python train.py --arch="xception" --num_classes=32 --nesterov=false --orthogonalizer="newton_schulz_5" --lr_schedule="wsd" --decay_fraction=0.2 --warmup_steps=410
Rows from block 4, named by matrix and row number. Rows with one number belong to one channel. Each number is 500 + 40 x the weight over its row's rms, rounded and kept within 0 to 999. All counts start at 0. Numbers have three digits each. After the name is the row's rms in percent of the matrix's.
# convs1: first pointwise conv (model.blocks.4.convs.1.weight, 256x256x1x1), inputs 86-171
# convs3: second pointwise conv (model.blocks.4.convs.3.weight, 256x256x1x1, transposed), outputs 86-171
convs1.23 096:522492502482451522504535519543554422581511442534512537537547586491500522511508479472476504433489584529519451469463465530537508505554573501564484546487473590463462528477541511573463516479475485555503475506471526540546518508544442439498537607556494448538518490
convs3.23 097:469563512483463511510457496550488436508537444601563474441436523547475468530454530574510523543492481445456457537532477498483432560557508503579554547389526488509511467556517529536504453486525482468545500493536518478536576559588493585534460508476530497574543513
convs1.24 100:503574478501489499575423622443340527536477436478438469462577434550495521514588491446533511510474457601502520512469517539514547461512487514486466533465442473729382717470477526533540511494506466503459558485456506489477479465499495511541482506504465535498469462
convs3.24 097:471488452542524497491487533522515488544549535495526546515481517466512456541474491473510441493519502497549485511522537540479540460516479519485465550449533562530289542465585481546469482507515409539470477485484482435503497511539517533511496505445509501517528533
convs1.25 104:516543576549571439445524541524469529477480476420498427519528530420449501482524448509512478546439499592535539463484496395517461545456498479462517506522566480513426474454532499450480490472483533521545542491469538573510494517498465505514537568476454389549455548
convs3.25 100:509509563446474489468487538525472545521464489526486472475512501522502498534458559459518477530450513520455491485538547458549475486522510488473502479396524399535507576449542508485479435497509478493540503505521479460550582469492518441543525440506478485502555496
convs1.26 101:481524477490515500542425525473500499525476473505508518504563524404491533469468503525481536477441497514457524488414453477555554558471518476526475461497511521511520513501506539468476483569472554502477390517566458402493453530562451438525508419505455488476489453
convs3.26 109:503508420489514521594482440489534457508517521462525424521581520522491438564483488570509509609521480544577549526558556588437509557519527473533520531536572500550505474474525550522514488436537522485426501492434472490456518499499530531504489483513466598488486498
convs1.28 100:504515554465530458486529444490492441496489524463562555478482460505461495546523550527555551501605429570546519479555531524512477499536505489481513507493523510569555513474477528331508527479492545513431588507506504502464474528453489511623517509520542476486501546
convs3.28 108:479469551450535533510526465566465558530556563455577473478464545462492454560501540542510508527597532566518447494507563560537517505519561513453484443538511524580495482521434550414532543461476561577513466429534541475475532432483511536553483538495525571495572557
convs1.29 109:562578477521527521542473530483509516508460509543514533436556546505421465505469472542579491547479536549453513493412497542493551430488494511485543450534509565460493488481468535478520479458505541424590512513577462531488523417485515505509566523530499464521505525
convs3.29 108:455493531549501462492489503448507468500453486540480536492543454481504419525451501485495531586477503500477479501496481482535503489476499522511458529454482451441509485440521489492436425485455461489511478436434498490499498392480463448483533514520461523428483503
convs1.30 097:470471499477486479480562544524558446556575474550564470592535521519507486542481428528518541558529446491519433495459472470486479526521526509577532519462501527515539430457544427519406504479552512520468474472482508465467500531442529541443514469503540528498496512
convs3.30 097:579556475474454449518509504474423521461578528468518480517494480451474570481489539500464471566431512477481498432551514551492536508532533504485489563472543548483561482535578518482550551445461531513464537516525530480480491520495487467522498473465498534459520518
convs1.32 096:487570469491553539494568487520498469533550504469531495542516510425564494526536495537483507513528595435535530480461489546460457457532496480547557442408433525514520507493473482458458466479553440472498453519498534500524458517461513531507516479543590539521546433
convs3.32 098:526620532560480511518517497542489532457533466450474572471553514462466560566505444437546456595526485477512535530518511478538444521542478506566460557540490493491522546474552525561501524476520512522548519529488552504336452508507509465425492470509522457491480490
convs1.33 102:553486537458482511517472528510536524521527513508508495564451484478511525469411573503418541489432511532432508467507486399515497549484488475422543458462462451513466506498451509522478512503514549482540507493559489549567576533493504529552453580463538476498552479
convs3.33 104:500431554530564458503479508565524560444511541512500539480517575440550504421513559546505449529502467519494479468528517566486447492463537487523516546529491476499546486512552538470499528511553424530496497517480474453529529543562596496512480477503500495512487428
convs1.34 104:567499520467537522474608514475533515531507405547442492477557563480512516489489533453440540471449488466475512492473504441520455521517558553495409560526536481505532468501533489515484510510471528502504522508455512449503544513503659539537445427536464520583456489
convs3.34 108:442466482501437504419471595535474547497527496446415480493541508509438485581473455502534495535464547527490471465469528583483416482481539505456509554525452469479475486505467477484568543444470517521588557461479451545463476503554487470515505448497568501550461551
convs1.35 093:540498486483489481479443516527483537510480499489557555510477504508480534501488433490478456542530558457531518498475564519442493463587499474419543543527498520505473543558477496529482500461504471500468558535493473484546512544527453538465526450526581469495492478
convs3.35 099:487471520469465472510555439530495595391473492471508501494502479508490492501466463457543497508524415475498488463455491537477519520511524498487518427509496516484474490511543501543498471499429482513514528502435479461492523574557518501534451441514508538483485543
convs1.36 102:525503504449533446465497486518500458494434551468544492472524550538491476536540535505564485588505530497583550546508515582534420483467494520553555496436501519522509492431484556545497522529406521485464502474489493497563481541515539508474481528514450571541544471
convs3.36 104:513397454509452491473512562508493445534405468455463551542498546557506476490467547531545569481526453491650532518563483556568521449542459518486449523438454492488470534498507471502489501483531467499460554536473495518527510468506534511510530493523443473459535443
convs1.37 095:441484519494501519514542543476441533475439470478498539525535502476462514506558461464489517492549485553467499472482478508482515477470462465425461517571443480422561500479441439513449553530534461607591494501440470453497424504542528516491493471498440522497602478
convs3.37 099:468539463548439503521473519532472463547484570443502552507529480483577544516473484570506510482571512478538448469484489497547454499541383532472520535502484473507467550510530521517460421516530460524488521474471527453516531538525520455477540556451503463504514515
convs1.38 094:494448466515526488547414522474499428505526487550487526492497527474508534552530428433498468509447460485471544503485504486529505529511487484448447489534463460441517495498526515486515403503525531537497524485514440488477497506466539555456582469528528517550474521
convs3.38 094:512489462513510558480510469488483563533426571521475522539529518511530544496437504522527523600474468452470523445438539370530509503511459528536435453472542492540534475454588487461567423493458495468484530539443479499432462463509541487520528485519452491576481473
convs1.40 101:445497480470507467516440459465440460514418399473516539529507604496530455456464487491473488536484455451487490448476476490429555506516509578525501455504469507490504510458495556551486530507484491452437458411462463544487488537534575520507488497437581479480530527
convs3.40 101:528508440452521466457466516526600454444489485485518450429461557482473462504495531482517513546467507496480449491540507520448481425455531513589446524499495516509507532453475523494517494460448527517456460425501484572587516527490480455482487502481549483502534460
convs1.42 107:448427563506541507579524493537485501516533465538505518465442556495504506447597487563460464494474472488460474538540472465504436485518547503532505483519498477496529500482546505479501515435544511468483482424484479574512530439544491525539497540539539532502477535
convs3.42 097:586397453491547476466474528625483493537423562542515508443500510516505516531464504443492496454510482449487474510485502453432457459489524530498534534525463492487531493460486558584475475491475536474536474532529531466531451460547487532503472434465567494523520537
convs1.46 099:576500437518503503492492465502479519499487472424478537474515531476482458535456591508567447486557484503457513555576550488517610479511441385502500502526480478495507474494428553483463516508413474480509540432527532472525492501486395484484546431513545443517469470
convs3.46 095:526481488469499445470497563517503502537552419520475450575580552504563483455490462571484450518486467485514483531474486457481466524510528483526492491501509510482482505480419468480532470473484424489471459410561458527506544487486625507478508426453546516509553443
convs1.47 102:461503467464558519446520506550513480473467530548547513465636523436454401525504573528495453500445572506522528447444471502472472516509543473588551570439562546481491457508469523529510487478481482481483406465556482493502441451512459496511502510524542496487537476
convs3.47 102:525453489581532475532545495548460481519544527498538544537493483504527595477386517489497492503536451555526511467525537417541465544494542468546465537481527535482479470457439514477540579477535506465543521539510499450445460465510511523557490534488474551489523538
convs1.48 102:476538452482497494515487505460518491500492433592449430444420490523462498532481470496539541500530542507538487513512468558502476521548474348544476553524503491493414469475477551517460538470635523495497492479515443504457496527546576522485490499530509529530494517
convs3.48 097:478500505554452459496528524544525469474510496535442516484454510449492432492576477554525484564497507538519457456495521554430531475513546506419488521454505450516592469489504511480536459512479504560564491479478502500480498459532509476547560475568504544456495428
convs1.49 096:511508525491440475570516488506507520459507566549485509488574469531490531462400519457544459511520449571494496524467514535496575526520547493576437521491531487479555503414431489472547468459484513509570532461475551454563512425497493535533479505431502467452489488
convs3.49 093:476587548446429519555522489556477485523496510450459479486560505526579483551519480485499458568541507509433513498456513481479546554478560529490490541511559466473473546528461534483528505474546431492422503510486534455462523478521507469487525480495515521437536520
convs1.50 090:542483533487497479470470526581574493473478471575550520413526510470496542510506516449559493470507533473472484531548460589478520488495573466528451454520538534562388479555476486544499534527472470449460472515478495563474477452462562485482510514453514499475461505
convs3.50 088:499520498548521453451489501531481504525459502534484478436432446452520519505447538493600507432518541524481609480481629548560491536521529515461517513494528586554534484494458484439456485631548545459485469496476505478486482469495438486592570478507516452440442497
convs1.51 106:442508490522464488467438459554514513477440478490498405532511569518456492478520452545475480562458501523485563561456450468556457534487473543499484524506599511463513500554478454468517483492522454556513471533514466499480504455443501481583458491503475514457569633
convs3.51 108:491512576487524471492517521473517548608494522544463485483487494489519524518560537441521455480460476549485474470433485492553531556497553476429512552488516524496518507522556496450502458501499525537583504541502451454560505424517509568443498557476473528443531456
convs1.52 100:462528475496533538501486549450524458440570552507470526472513605542486483533462449476540485581494496465400545501469487466482435551501465488533520444487462478532536430496469499489481409447489486487478499496487545551512521469501535456545514551499534433466454457
convs3.52 101:575486467394534571504502504523556538471487431450426479525579424465535540454490512483519505537524467462447489403493502509495517521467433456537459512482586455536491547516525467537492422524495486524554514470480524535541489534453536556494503460516437521468533429
convs1.53 101:523544516517551419505512163573570504506488493520508508474441502543522477505507520519509459444480569455428480453520437492509508515509485493536515463546567488381511570531479520465513536483524451547493493549476507471528522520521462469505488578519500541516488507
convs3.53 098:478533513489470507516489463518642485478501508558556492427472514533438532488456538492471500475448483490475546551486549523505486509504474511443576506567502460539420762486464472566486478548499436527462677480509400488492509497459521513550518514522509470479506485
convs1.54 101:496444537512451504434535504537543483478593466439512453456516484543491526519512505566500500504547437443514531497506517484522564459504547559371429540473493549489482427415538512479537546587474542525476501513473438436486504484534440516460536449499461579503523509
convs3.54 103:477488499522544583500435468498575521454552539524519543477426506459417483509569481439510509566555520440465525478538493461448500496520521518491531478536529466443478531474542499449529516517517427479509545543492436518501478515522525488539515535497577506539523475
convs1.55 096:525544540480609512501467459487432491496555459473537491546483532465508545510466509509519441585388502396547548534517515437482539447385521486550506507485526509476526547492602470536498477500503513477472467500560460539527479432436563518434519495525629550507502501
convs3.55 103:497587531482506501476495433444499557493434514434523466515478424411457450499478470463529487541475478477477411535466475544540544465442487512466512451487545474483470505447467455536476457481466554440499504541522493476511449489588541522569472540498509504534526470
convs1.59 099:469532492446457470557449542507510500481507505500498454545492512464481513458547461530479515496487519472490515508554480542557497473506497377514523530507525471521538472576481569443567556501445531414488518536519451582506420413492563529534491603539516493569526610
convs3.59 100:519462501513429525481474535492540514561521520512515479467524446523444431498598497489518559535484442548440474451521484496519565467587467496591518438438469482515495491457493479566477492470445431505484459429470451526480484401506485444523485450417488534474424415
convs1.61 096:452552439535470498493457501488518509498522526439453492544569454422476466464516492557499484520443527442474420448498527517494501527510532439550508480560540503504548537449531543498548588497466488512558497499506446448521475466541572406596529593518503495523508465
convs3.61 098:536432481520531509582491474495497519490474436490463554524427502557546488487544562586471483511570514487536448531515536522563435479462538498554521511528518519525511535433465423516572489497497443512472516545509524414504480496527478568454458538495602471536456521
convs1.62 099:512476481474363507513577526501409513486420422520540531527502485517507454569530477595532475464528512528490520482482445510512445511654472509450498463579440465476497469501494434455508484500494475505544465493471467554520541545534482518537650567504399454496480506
convs3.62 100:495429468480479536500457467500555481467495509518563465581500539510562490523507494538553513535488416496528504514548521451510482540514517416529501504505463501479483492550526506509545559508449559449523531492542443452483551477444506464457487541506562532477552471
convs1.63 102:458506520469430551424499504504550540490512545531536479511517531511450447501538472478446564522559554654607510452536527505526504514478525555500495548506501483525551500535469501467542544482500472476549474427502484496434478529470464497537452515486453456506454414
convs3.63 107:547493524543543502554483506566434567485441499458473506531502483521467500552494531584529526488465500460531504522499493518424509528488524532553475520482531488551544511501437496512472506500559503438551498515525431506552532414444542426560546546461491507527534382
convs1.64 106:575478478528411476493509531467466450511497427491557517533531519559527536447529594526583533571533547509502481495502474457503451488476485488544544452499539483522481481471493514523548568557528486496475495465515457476519483538422508457395466519511518535462426448
convs3.64 098:501420527490477527524472490556547507490528540496535527495518509487470485488500410461487542427540487529498515447537465543442477485442473480516482456476530540485458517499498503453481548549468480506444534503496514498512471506466490492501486490512584517498480466
convs1.66 102:438482473437510536528512480514555534474500551489521519478513440506473448492502546480510512492528478445534439522443547502482505506410448544518585535535561467547489489521498478439442408473559507500496522541522491480511503514478478513565427501524534425506465462
convs3.66 101:372509520605498550512511441511461452534525511562529522464543427437529485475463529517527505516521545570525467527455502492515453501473424519505552545524447453447508413559469534482450547486422516504502484479483537441463469435471460563463581504490484514559463489
convs1.67 097:513487491525469475521485495504552561519506505554564544497472518538531498498474557492515528541459526458563568487434526509578490469480449502569489498546459523474467509485567467537472505542435507475497458540565532543452459477503542527560514519454603417482503420
convs3.67 091:517528520508505547510488456506433433499526557493535566562517533532522502490524481534557526519540499533530536525498465470444585525537447509510429566493497578536553515494471509544478514469511553515585468486477500453437541601537463535491467555409469502572503475
convs1.68 105:504527528504501518520502534465478437483481524506438495539552458456513483506588389491495483519551491533491512474503498525470459457442489528483496489555522516465522483464518465480424519497466497444467467542532445438497438476491547530530602517487503519470522460
convs3.68 098:526475521475511442519530569386558591506517476493514513508520499545504486532482490472458509536570537539471499484508498439429459445472504569562532497552544489449491551574470486536421521526547484453569508436591553549535460450517450510520536496442513571513533485
convs1.70 101:519564512478430487456510504509531545532544546594458532479515572467506442478447485536453526509505549556507545470440516470581462448469582521524456494512484477445445501512490521531537458543519453493492499482576521467523485499532517501499607449486491502474570488
convs3.70 100:495451540518541528525448507529554469486523565481539531493552440540555505556504427534462537437513517547523494524484526510453499527468541528503504495451520462490438518421473463534555507505450426458479464498523485563511470451532424477534551412510547536495537495
convs1.71 103:510424490560437583512507479407509541499577472467509518507492474631554498557440443454522469560456477489464453542495502566522452467480459495458476529484441522475485479498506511480544549445467481510559584481462499562496495531515390526506553497487562484456560462
convs3.71 101:582497521567501538437518557501474517455495529549521486532538540549509469486504502491538532507593516519524484560472476543526535530471507529460479549558550488550498503488464514532535490558489485507476472389482449582500549545620540545521435423515484486545510540
convs1.72 102:508507575561532533498552497521571442455477480498544564488546552392504526572507490400554489510457488548414523472516496511498432508488481547476503481494496553490468507514530475451490539513531501484492488465528503533500518471524508461541524481476488448549546464
convs3.72 099:467527483535477442469552495432525459529508530517438482450524430466475541472524467502515425466482541476550455456480520516516454476542533495549434433484531528446449492498517530427504531463465479506551518536489479472490463468584498521441477546490483455432497545
convs1.73 093:547474519587520508476493524411586420515497480411503439450464439454524536480526493477364535447562518480468545641472500521476470493477476515586450475585548490499502509534439478539530540446498541544515406498453548512505508489460467500502531516437460528459504497
convs3.73 099:521584492488507470497483497489497477452502442478475520496563562525473554550458463466454508509489631463414593524494523511475471458482490522454534522516470499556494502449534487501519519522549438425626523487580482526562474520451563529535535534562543507438551480
convs1.75 100:501524539458467406476476446504487492498523458502508476559410529504484554473456450533465434510502434459511513490520492492474482568502531484451518490474543478516473447536458440483531486454508489438475530527465507506527557523521473525482560525448472547503405564
convs3.75 097:477542424487466435469435563462521494514519470548480485453461503467498502567567500512387476535436488495493462468452479453509554472558473463454555560453461539482527547447472467559447452453450549490494498523498460524474465461525503476455475547513470536507438543
convs1.76 095:450518533540511484486527527507514463519518580538469494426451477507470442497458548493539445518482496518483577447568544485488526518573599534549502473534438569504428516538514475498555481497494500585387513465489471411498527463462505478553539472436472507445499521
convs3.76 096:484498476415473479519433537548500461532541511454538545513528491546422543543524526506516491556522478487513472585541525457484475508522582467437580549542572488496498509555468523514506579539459472449460437457504510563549548467466531478430494567498470506506535496
convs1.77 102:407458458491556422567519513588507483481539575474404502506491429503496444514531600532486508546506519546530487485472517480456473490487492500520546460474539531474507476470518510573525513372476532487539575502579506504461502465498489540465562530497508503486495495
convs3.77 108:557550500519395566475531542529485486504498458518401475483479522489510474472490540494510479489503458553498577518554437513557483444534553507488524568542452478492493508497497530485458411538539467492526496532505473538473504481469451465487482466472546507485558469
convs1.78 106:483493489510469505488488517514419550485486579448522472532489516516545445540477432598447538532489477524510483483476483537459476475535500479574541422469484480522492449492446534497506456531571557486511463426567474493512494482481488506492462477510485513462530435
convs3.78 106:548516480449508522477510544478436500501479524483542481511475532448480493388473377510505489547510502522527480520447424545513535509492461514524546501463492475524545475476498445500494491498470491541490495469518494505510569579443472530497442467509451467543504495
convs1.79 109:533503504493520501471505517509479513513501499400454460510512477560504504505487367481462473465540451510458556476500505584453496472510525442459447526482491501473448501503484521516411476457471494510523519528460510551530509542483493487535509514505609402381437462
convs3.79 098:475453514534414479422544527532464525501485524437413418435523441531547512496526482514496522551454438469460543531455538517438499551535481553457557564499485421581469551503479539501507510503433465451573503509517583432521440483523522478499517437497425576523529466
convs1.80 101:474520527528498467455511522427525542543480542513461460462482443493558518569509492473507519435505474495526467524542492522507511464477566493504464544537485477468508577532495522524557511464473509559485433525504479558454507458518478520471546535573458503490492453
convs3.80 097:466494499522487460545522421523431491503577464518441524538439487472497500443411531527456470458476541496457449479471508489493531511530485450567478567530435544464497513458480480473548525477507547505490505550476438498497541491450494464547506444482509462476483459
convs1.82 101:505497418457495578513490476549519473507501483518518557502459515503493522496452511461504641541583465477483533531488504568502519494536585540501511436509479521519488560443477534466542537413545519497434458545512523570588487453553477482507511509526488492579474385
convs3.82 101:505508456510479579460513523434522471499478511452480462467449438441450470568482472474505450518500429457458484511479503450485486469508411456466429568518490554500513525482564546579485472526467499437489527479477516510465413488490452421509453628551518496553511537
convs1.84 097:493545518501478480486525437521538505489558488501421517511434465515513503446486554547579460478552533498487512540552553543552517592556457437475450493518500521507527516487499564464488535546543553519533435511491496515491566483532481496506519556441514506507531516
convs3.84 099:530535481542549497452496535518512426495421541506431509441448498498493421503543446511496538407457501481468501541500502519573494512472509522519534537450512509471526544475455531409517505506434470468480452439556504561461454511531560497477470517439473481490421524
convs1.85 107:493468521530518487516523585492470477500515467488441494499457476462532473496469525493520455509510505538555504590578509477429519547439490514514484516527509486506428497498516494528467435528537519553504474507492523468447496504520494453526422536576534466487530471
convs3.85 106:462440427515530518515532581451528444585495515493479504497509466518529480480596537467481572561538527494540540509527498544537514468496461509432474511533515547541519534506461513495469367505550516530529488538490538547503472538514394471483476490514526466494517526
convs1.86 098:529509489554532517480521538481513487573535468488531446541473447511554556493580445519548467507543479456586456500405463447545452446442469537473503512551566537457495555445538566497476479483535517468544452521471523516487514553459500472538493454532498441534524419
convs3.86 096:492523377538558516506461455500481474480516496562474516428484506481486505536488528572554393485439499514450485529513439549503532537500468468484500497499513479545534506510499521486544491512540495518495545419508562431537543562462458474444471474497561486432511630
convs1.87 101:532426522503468482475505519523545480459505504492417467557464516503506535485484531468488408488510482562477547540491435539495491501501516468508464581519535482570488430527484473472497455505573474527551430501483457518496441524509387449465508433536542521529475502
convs3.87 105:507519514543539516616494496459555553514462439528437481443528532488503521507469446529454527472445489541516517506450487512430605493503452502494485534463497520462467488460502426468542485520521450503532489496548491405492444458461572512505561548497490429619569435
convs1.88 107:502498521479475480502486501525466506454485495441456469502548542483447520507486480507516521488484458540442420532509472476531488526575494711526441483527504469493541480481529439517506492488447484466504523549512475526507501491549455553562493526451572480445428440
convs3.88 115:512519496525461520489509538443463497471533499495485484527533492478483486524446517445514454529530541526526563469458476551487552458411529540416465509517539543495560496505467587526532519481525502488550486556549490470517548503497546488481546512580400485527541517
convs1.89 100:465509506524479513468459560489522547567508454499492572470459429480582479498579533494450532503519464421419494504537473473576470537477509543487546533524533494548474542484509438479563559442504464474548505487460486495591529532506539496461476492512462558515507488
convs3.89 095:537556544480492443442475473475571492516440513420472515440467534495463551530483464461462479508495518534479492459536415504521457491532523556537475474450517478559523547493500477560493547507580552553519438489542473514474464543463540445572528483593525451547473527
convs1.91 099:562464576503426424547552484426503505524531488485511524489478484526482482530513472496509484484521538478509497518525505443566504495464502488531522506508458515506522475581476445565493514538507468518487501456433467408499525491572525478490506541465479551549487492
convs3.91 103:519482501436537549478550463471512495542515494546481485515537489477485518550585497549466483454529494500533564471502530519514524517495487450502530531540453482500537499438588453484462445515532466475454465552477515442478406547481470520505513542467516474513530535
convs1.92 102:525476450477484523485510518479482481481522502503527423513535509527464497513427485523506573587467559456483398454478512492524523542486475509502541474541460475459481497497517567462566428448509609505465502571531547441447448456530486537548523446503567457530581436
convs3.92 102:525478528481530489443469493512477505501471480494559461502490487468496515492406461529541418465499481510624572562555447486509535468554482541520499493469457520551520503464466511399425492466500467493501502506483427529418507529545532453509533447445439493453493454
convs1.93 094:426530570522519522585472536491530520526516520521464450462486485503486505483530577535436553508437516509498540524470554462501522471578535481527482550493617486471467470567563486494468431533552500529441527412529594522538522532533471512456569487518578486504522540
convs3.93 096:504516519495445459528442505506498467570565492483512570518590538546461566526492584492546461520580570519477499538489421532445487525513542542487556448500526516547545495539550562493528515492499533581556455522500447553553497511544478491473456559393522539471479456
convs1.95 105:569418539506501503505457566509570502503501397555487421509574508496542514526479511422507521615493538588555491524481458440511510505439504540576470515509517454512558481494452520461433437418498463443484487572456580533492455470516521529558480525473516457521493536
convs3.95 099:522575469485454418522510580501431547475410546467528549541483514505505556530502456542568550475506514495575527528533479500436465457563533476431555465467466503479517544546506496491467518530476595491442477492514488537519522520575425472559466520493490510543515533
convs1.96 096:487432494539507449511553511521416524504512483514507442505501535486479502589510470472503495550583481455488563545514506475525552504494527543497494522507499473496521475525552474491478470557436493451527507388534501533581537518443496504465385531442485490440505570
convs3.96 100:502491481520468461519505568543491467572508519492506509499567466464486465504453502548507490525529533540472508537471417540517473515474502558591454499511528463539498504494547575482523504568499461484562490597535582474476433465552452481480446517488536534508488435
convs1.97 098:516527547453471392529488488573552488507495506490484430457509513476458545545523538462513501548446467526547481489501537536512550526426458522544453467484495431506515491414489522505493453461515489510633526540579469493441479487428475531519445558536499476447499632
convs3.97 107:484472536485580500588477511448553440504490511564441471480521476488536385480442565454512512506454472574462476505587552522471475520504538495463443432469500593451534528477494527447520513471503470522518469510553487528523489499493488494426460555483426490552507492
convs1.98 095:532524462462473475492499468561547584566495498522469506459474451539526607514451501509461471541523508500452496472585486566525493598535535562529495560507500536467481471578429434519504501515539500589485527477405554488489462455491495499495446519521536591440500546
convs3.98 097:432464517417491484460518478468465513404482503557511495382498530503480451443470529503467543510530534532425466469562528462518497510532512442437535490501458532493473478523466489432510523591490499500446445524384498478498526539510530481479573508519527459490527487
convs1.99 100:588527532467525565545500528520534503487575483495488482502534559417483549557461512579513548446465554530463539497525476452529462543506461558481520576501427509496466491467500525466581423510551497526522412470487458563563490525498518535481485515517490512531484510
convs3.99 106:455480464505526458529448548484466563516551495526540515453507501563509524507515506534516478469541540543464529434461506480475467540489546568494586461473538447568484517498550463470437532447426467507446467475479471497454512516556511456532503505534498509565567435
convs1.100 095:539484519495485556501454482532549492510504441493533572541507486540470500530504418436491464454452431529480589472466482525461536594516510465547566514492514508589563524490499481502477510520505493481480585416528487496507419512439551533441519438583492563490554488
convs3.100 097:439470442482492474460508440539476510510478381430500542518529437419505473503473499579522435554478501509479592511476479452542462525485554511447490509526555474507498496437516525525413569439500535512494513548521604568447475561503437527455424447530448451510469550
convs1.101 094:544501597517508528426532560489487509521472536458459414426456519453534462550495486520601511542541560503455510470451498551455515489510525461468582543445578531528536434530516572612533430581461425487510545530479498582504540500435485464452498540427506511561490472
convs3.101 089:524473492494498433461487558514579543571490565482450446508481500493551514411480446460473407566527564536475441523552499484505447503525479506514496529530506543505453379559546444494477517516496532446482530503501477544467458526507447485525503472455524509529515468
convs1.103 106:574527469528468445466538518367496497487420445503454467491501503519533496492469486481531416529393514454472484552487521426481515545534526558517562465473561461517518472486545473601446485566512493487519428576493485446551494526480483505505503507517548489447477430
convs3.103 103:468475483517537521468440493411544484499500583557552469492541487423419556439499542455500496563519498459460516444524515489469504553469525547452556512551586555512478542497492431504458534518515504511520540551508502502516474553514492516484488472509464507493515485
convs1.105 097:515511504503468501530543457619508521480419586504489498465509495450512544522532496558527526513479464518514544486552566555526478454563524524527514565481502488509488452458521501433471487548477526513507504545546465485463508553441479481582560499469555542412491533
convs3.105 099:476445540481467507492518443461504372434526465475560485548539519443455494486366461518502557472513447454587463497549497510533554460476476525546455515537445496458479506546470495461531577523485480487528490550513488497526461506488458413503534544456473510486451485
convs1.106 105:448477484524505493492521544558545467463558491533443490507406489514460514513579531435451511516537433556478525459430493443451501491494448486558554499517515587452477486443497476455479473449480518433529576485472520479535464548511474569499466416529448429526537501
convs3.106 101:518561509471547490518534481504550522474517472476496506511506462453515548482511576530506509465522533521452491443475525560570499494514462494505557595604490486541505584451543516433494477514445503447498534543493562536531506478580526493399517513477519530476485562
convs1.107 106:489521455431515460472528490457510525481526474429482528473470446579501513482496550581486541379434468524521522514445478549530577465463546517502515556505488523500540526524502502516468484485491535461378467553455592454442522520516539518516514487532368502527506500
convs3.107 102:533459478484444435511426496497474528462428461497492509433529488452449477417549521497576455517457497521530460445499479447551530523496540499625607542489481416570471441500481445521530446456429467499501468489530476523474462507526465495521499545446496508490477591
convs1.108 098:550505455498511496481474464472537454530576460493410550461524469491536445455503517533452549549478556526540495494500498515502428543407528475504474521485479466465516522496568486565511437509484503529419517495464473445590476527456414500504467476452545528537461446
convs3.108 100:592475518475515493498528538486452572552479442503485423557582556500449476454557501456495506439497441466470503525543539442478452516493471534518440473467514480522458498450502527476511450523541492461502469525562479484534500524506495518524496475489453446568526467
convs1.109 101:515467447481515558484437479468447527518487456487491504493476580429544507584489548495448461538532536534526582477485478511518410539431489498477439522436503512431507516549519472493454466529489456518544426543481578438568538522543448394544533534544543510461411444
convs3.109 098:550540478511529498474542543502524479502474522504526556481451502548533496532544442551479498482525526425558480482563528523443456420522543494400500511480563459510509488502497478561477434489541470467521537570573484542475489522532512437485453498546530441490582540
convs1.111 098:409483476534531440524546513529467500558488512512483449455451455507474550500520455508474504474444511463524531506495434509509498445532537521520503469460513518509466480477495549541523440501437468483460543596448493506517537547510495469512486537488530518515583483
convs3.111 094:567473517581460490529459545533516498462461450485537492546578556480471564495474487527416467472441528506482524450505469561466512494556448515510508513416460507515441522557512562452496459542481507473576485517482490511565514624534465410474477473418519490487488535
convs1.112 106:492532504392541533512586488433536489541504537678495464476516584597532522460506523511596448508491513499540498474520486457517530506501483397505628535439497470499549530496486444503543516513489529528493487515476500527498512465494694508508517469544550491472544493
convs3.112 113:479538507486588488507454467516457506431535478491527474472438519530543473464526487549440510457519438521591442531502511523510489636516494478524488476506449518499495494472488455438550498483456497412501493445429477474522417526524493449481432492455416446445440461
convs1.113 107:504459491465469526494541474577515607466479451465521486454535541494539471456506418396478501507532520465584464457467484515523491499424459556368447517544530528483471531532494436479562474532479499607469492519533491468435479507478481490453570462462526444487556526
convs3.113 103:494476543506469519521537529601421471545499493567496459395501405506490457515512448491471520515544531464501521535478424560478515473449553512490541492599454522502508513505575557532497527467474504514478518553452453472492429446550533481495524415547511502596535440
convs1.115 108:454507477548497500528526518513601504549503507488434576493501498520421474504570501525498476489519393521469539504578469448523530526496486457486512489499484513487522408507461467512446466583524489520481489457514500468523430448600478494500459596544494436476486505
convs3.115 104:524559488483466543535485515523546492442474490575453486541463539478517520539512486488553529527545517505532416533500491492389526510503474562482516483506432547467563525494507517516469472469591559510550481511493543584523466495437474502511480480490489498464544540
convs1.116 098:544494539566390498501497483469522478551529424492440472565482487552445464534493527552510449465517537519523516490482528495498482554552500475471534452492539552494420540521543496498490489452498526512479509518544479507491465492423528482538459512548448517499540569
convs3.116 099:571539518437481509476447480513504478525476555518487518538497475508493458506495475537570443412548525504490495441528587454477544457529516495545457496531496476453452499448468478504448543461414542510523508412532505573489545482446460585488494465532475495486492526
convs1.117 103:461443524517552575472543493557431467493547513471519531469486481455480514564452517470461522460514495533432531518484484511531508509527503532453475607505444501477548448483471513440504446429448483492452495521560500514562515411513519443510460470470519427444542467
convs3.117 107:530584548487520578487464551476486455460513455457536468447494401469491474482520541514452498480518501546516569439519531500484410516499555455488491581479509425512467527496443475434522446547463513498494471457459528515503443434576496458574447492580508448491452460
convs1.118 092:505591467493502550486443486494452453474506412512547494472441529495496514428449512467500510504567465485549407446499456528494527457541502479483522526541474556518493508488478555533468455613474462517495458461561528471494519590563534498481476540519580577474464491
convs3.118 101:475505499483515531483562418463536494510496529508463503505585473477530483554547571501501548446503480467463457501470509516517510540517515463544503503504480457439538491521519492543511512526468422585479461455512444490442493463420538512452612481540406516497540501
convs1.120 099:492505544465464451437461535472519482445470470575550500504479536477589484491492533571500522538533571559444508502524485437458520539579456503580497510520462493473527522518582450558412512517458534516519431511542498571459508431505503565466513462571463497459554464
convs3.120 094:482491506505514473565537466543506550493534508512482468446579476474522467506420558445582556508468482566463527501532499509485621523496473507556522534536501537617475522552438531452510544350505491509562500585561448478502468566499490448413526545466519455495565493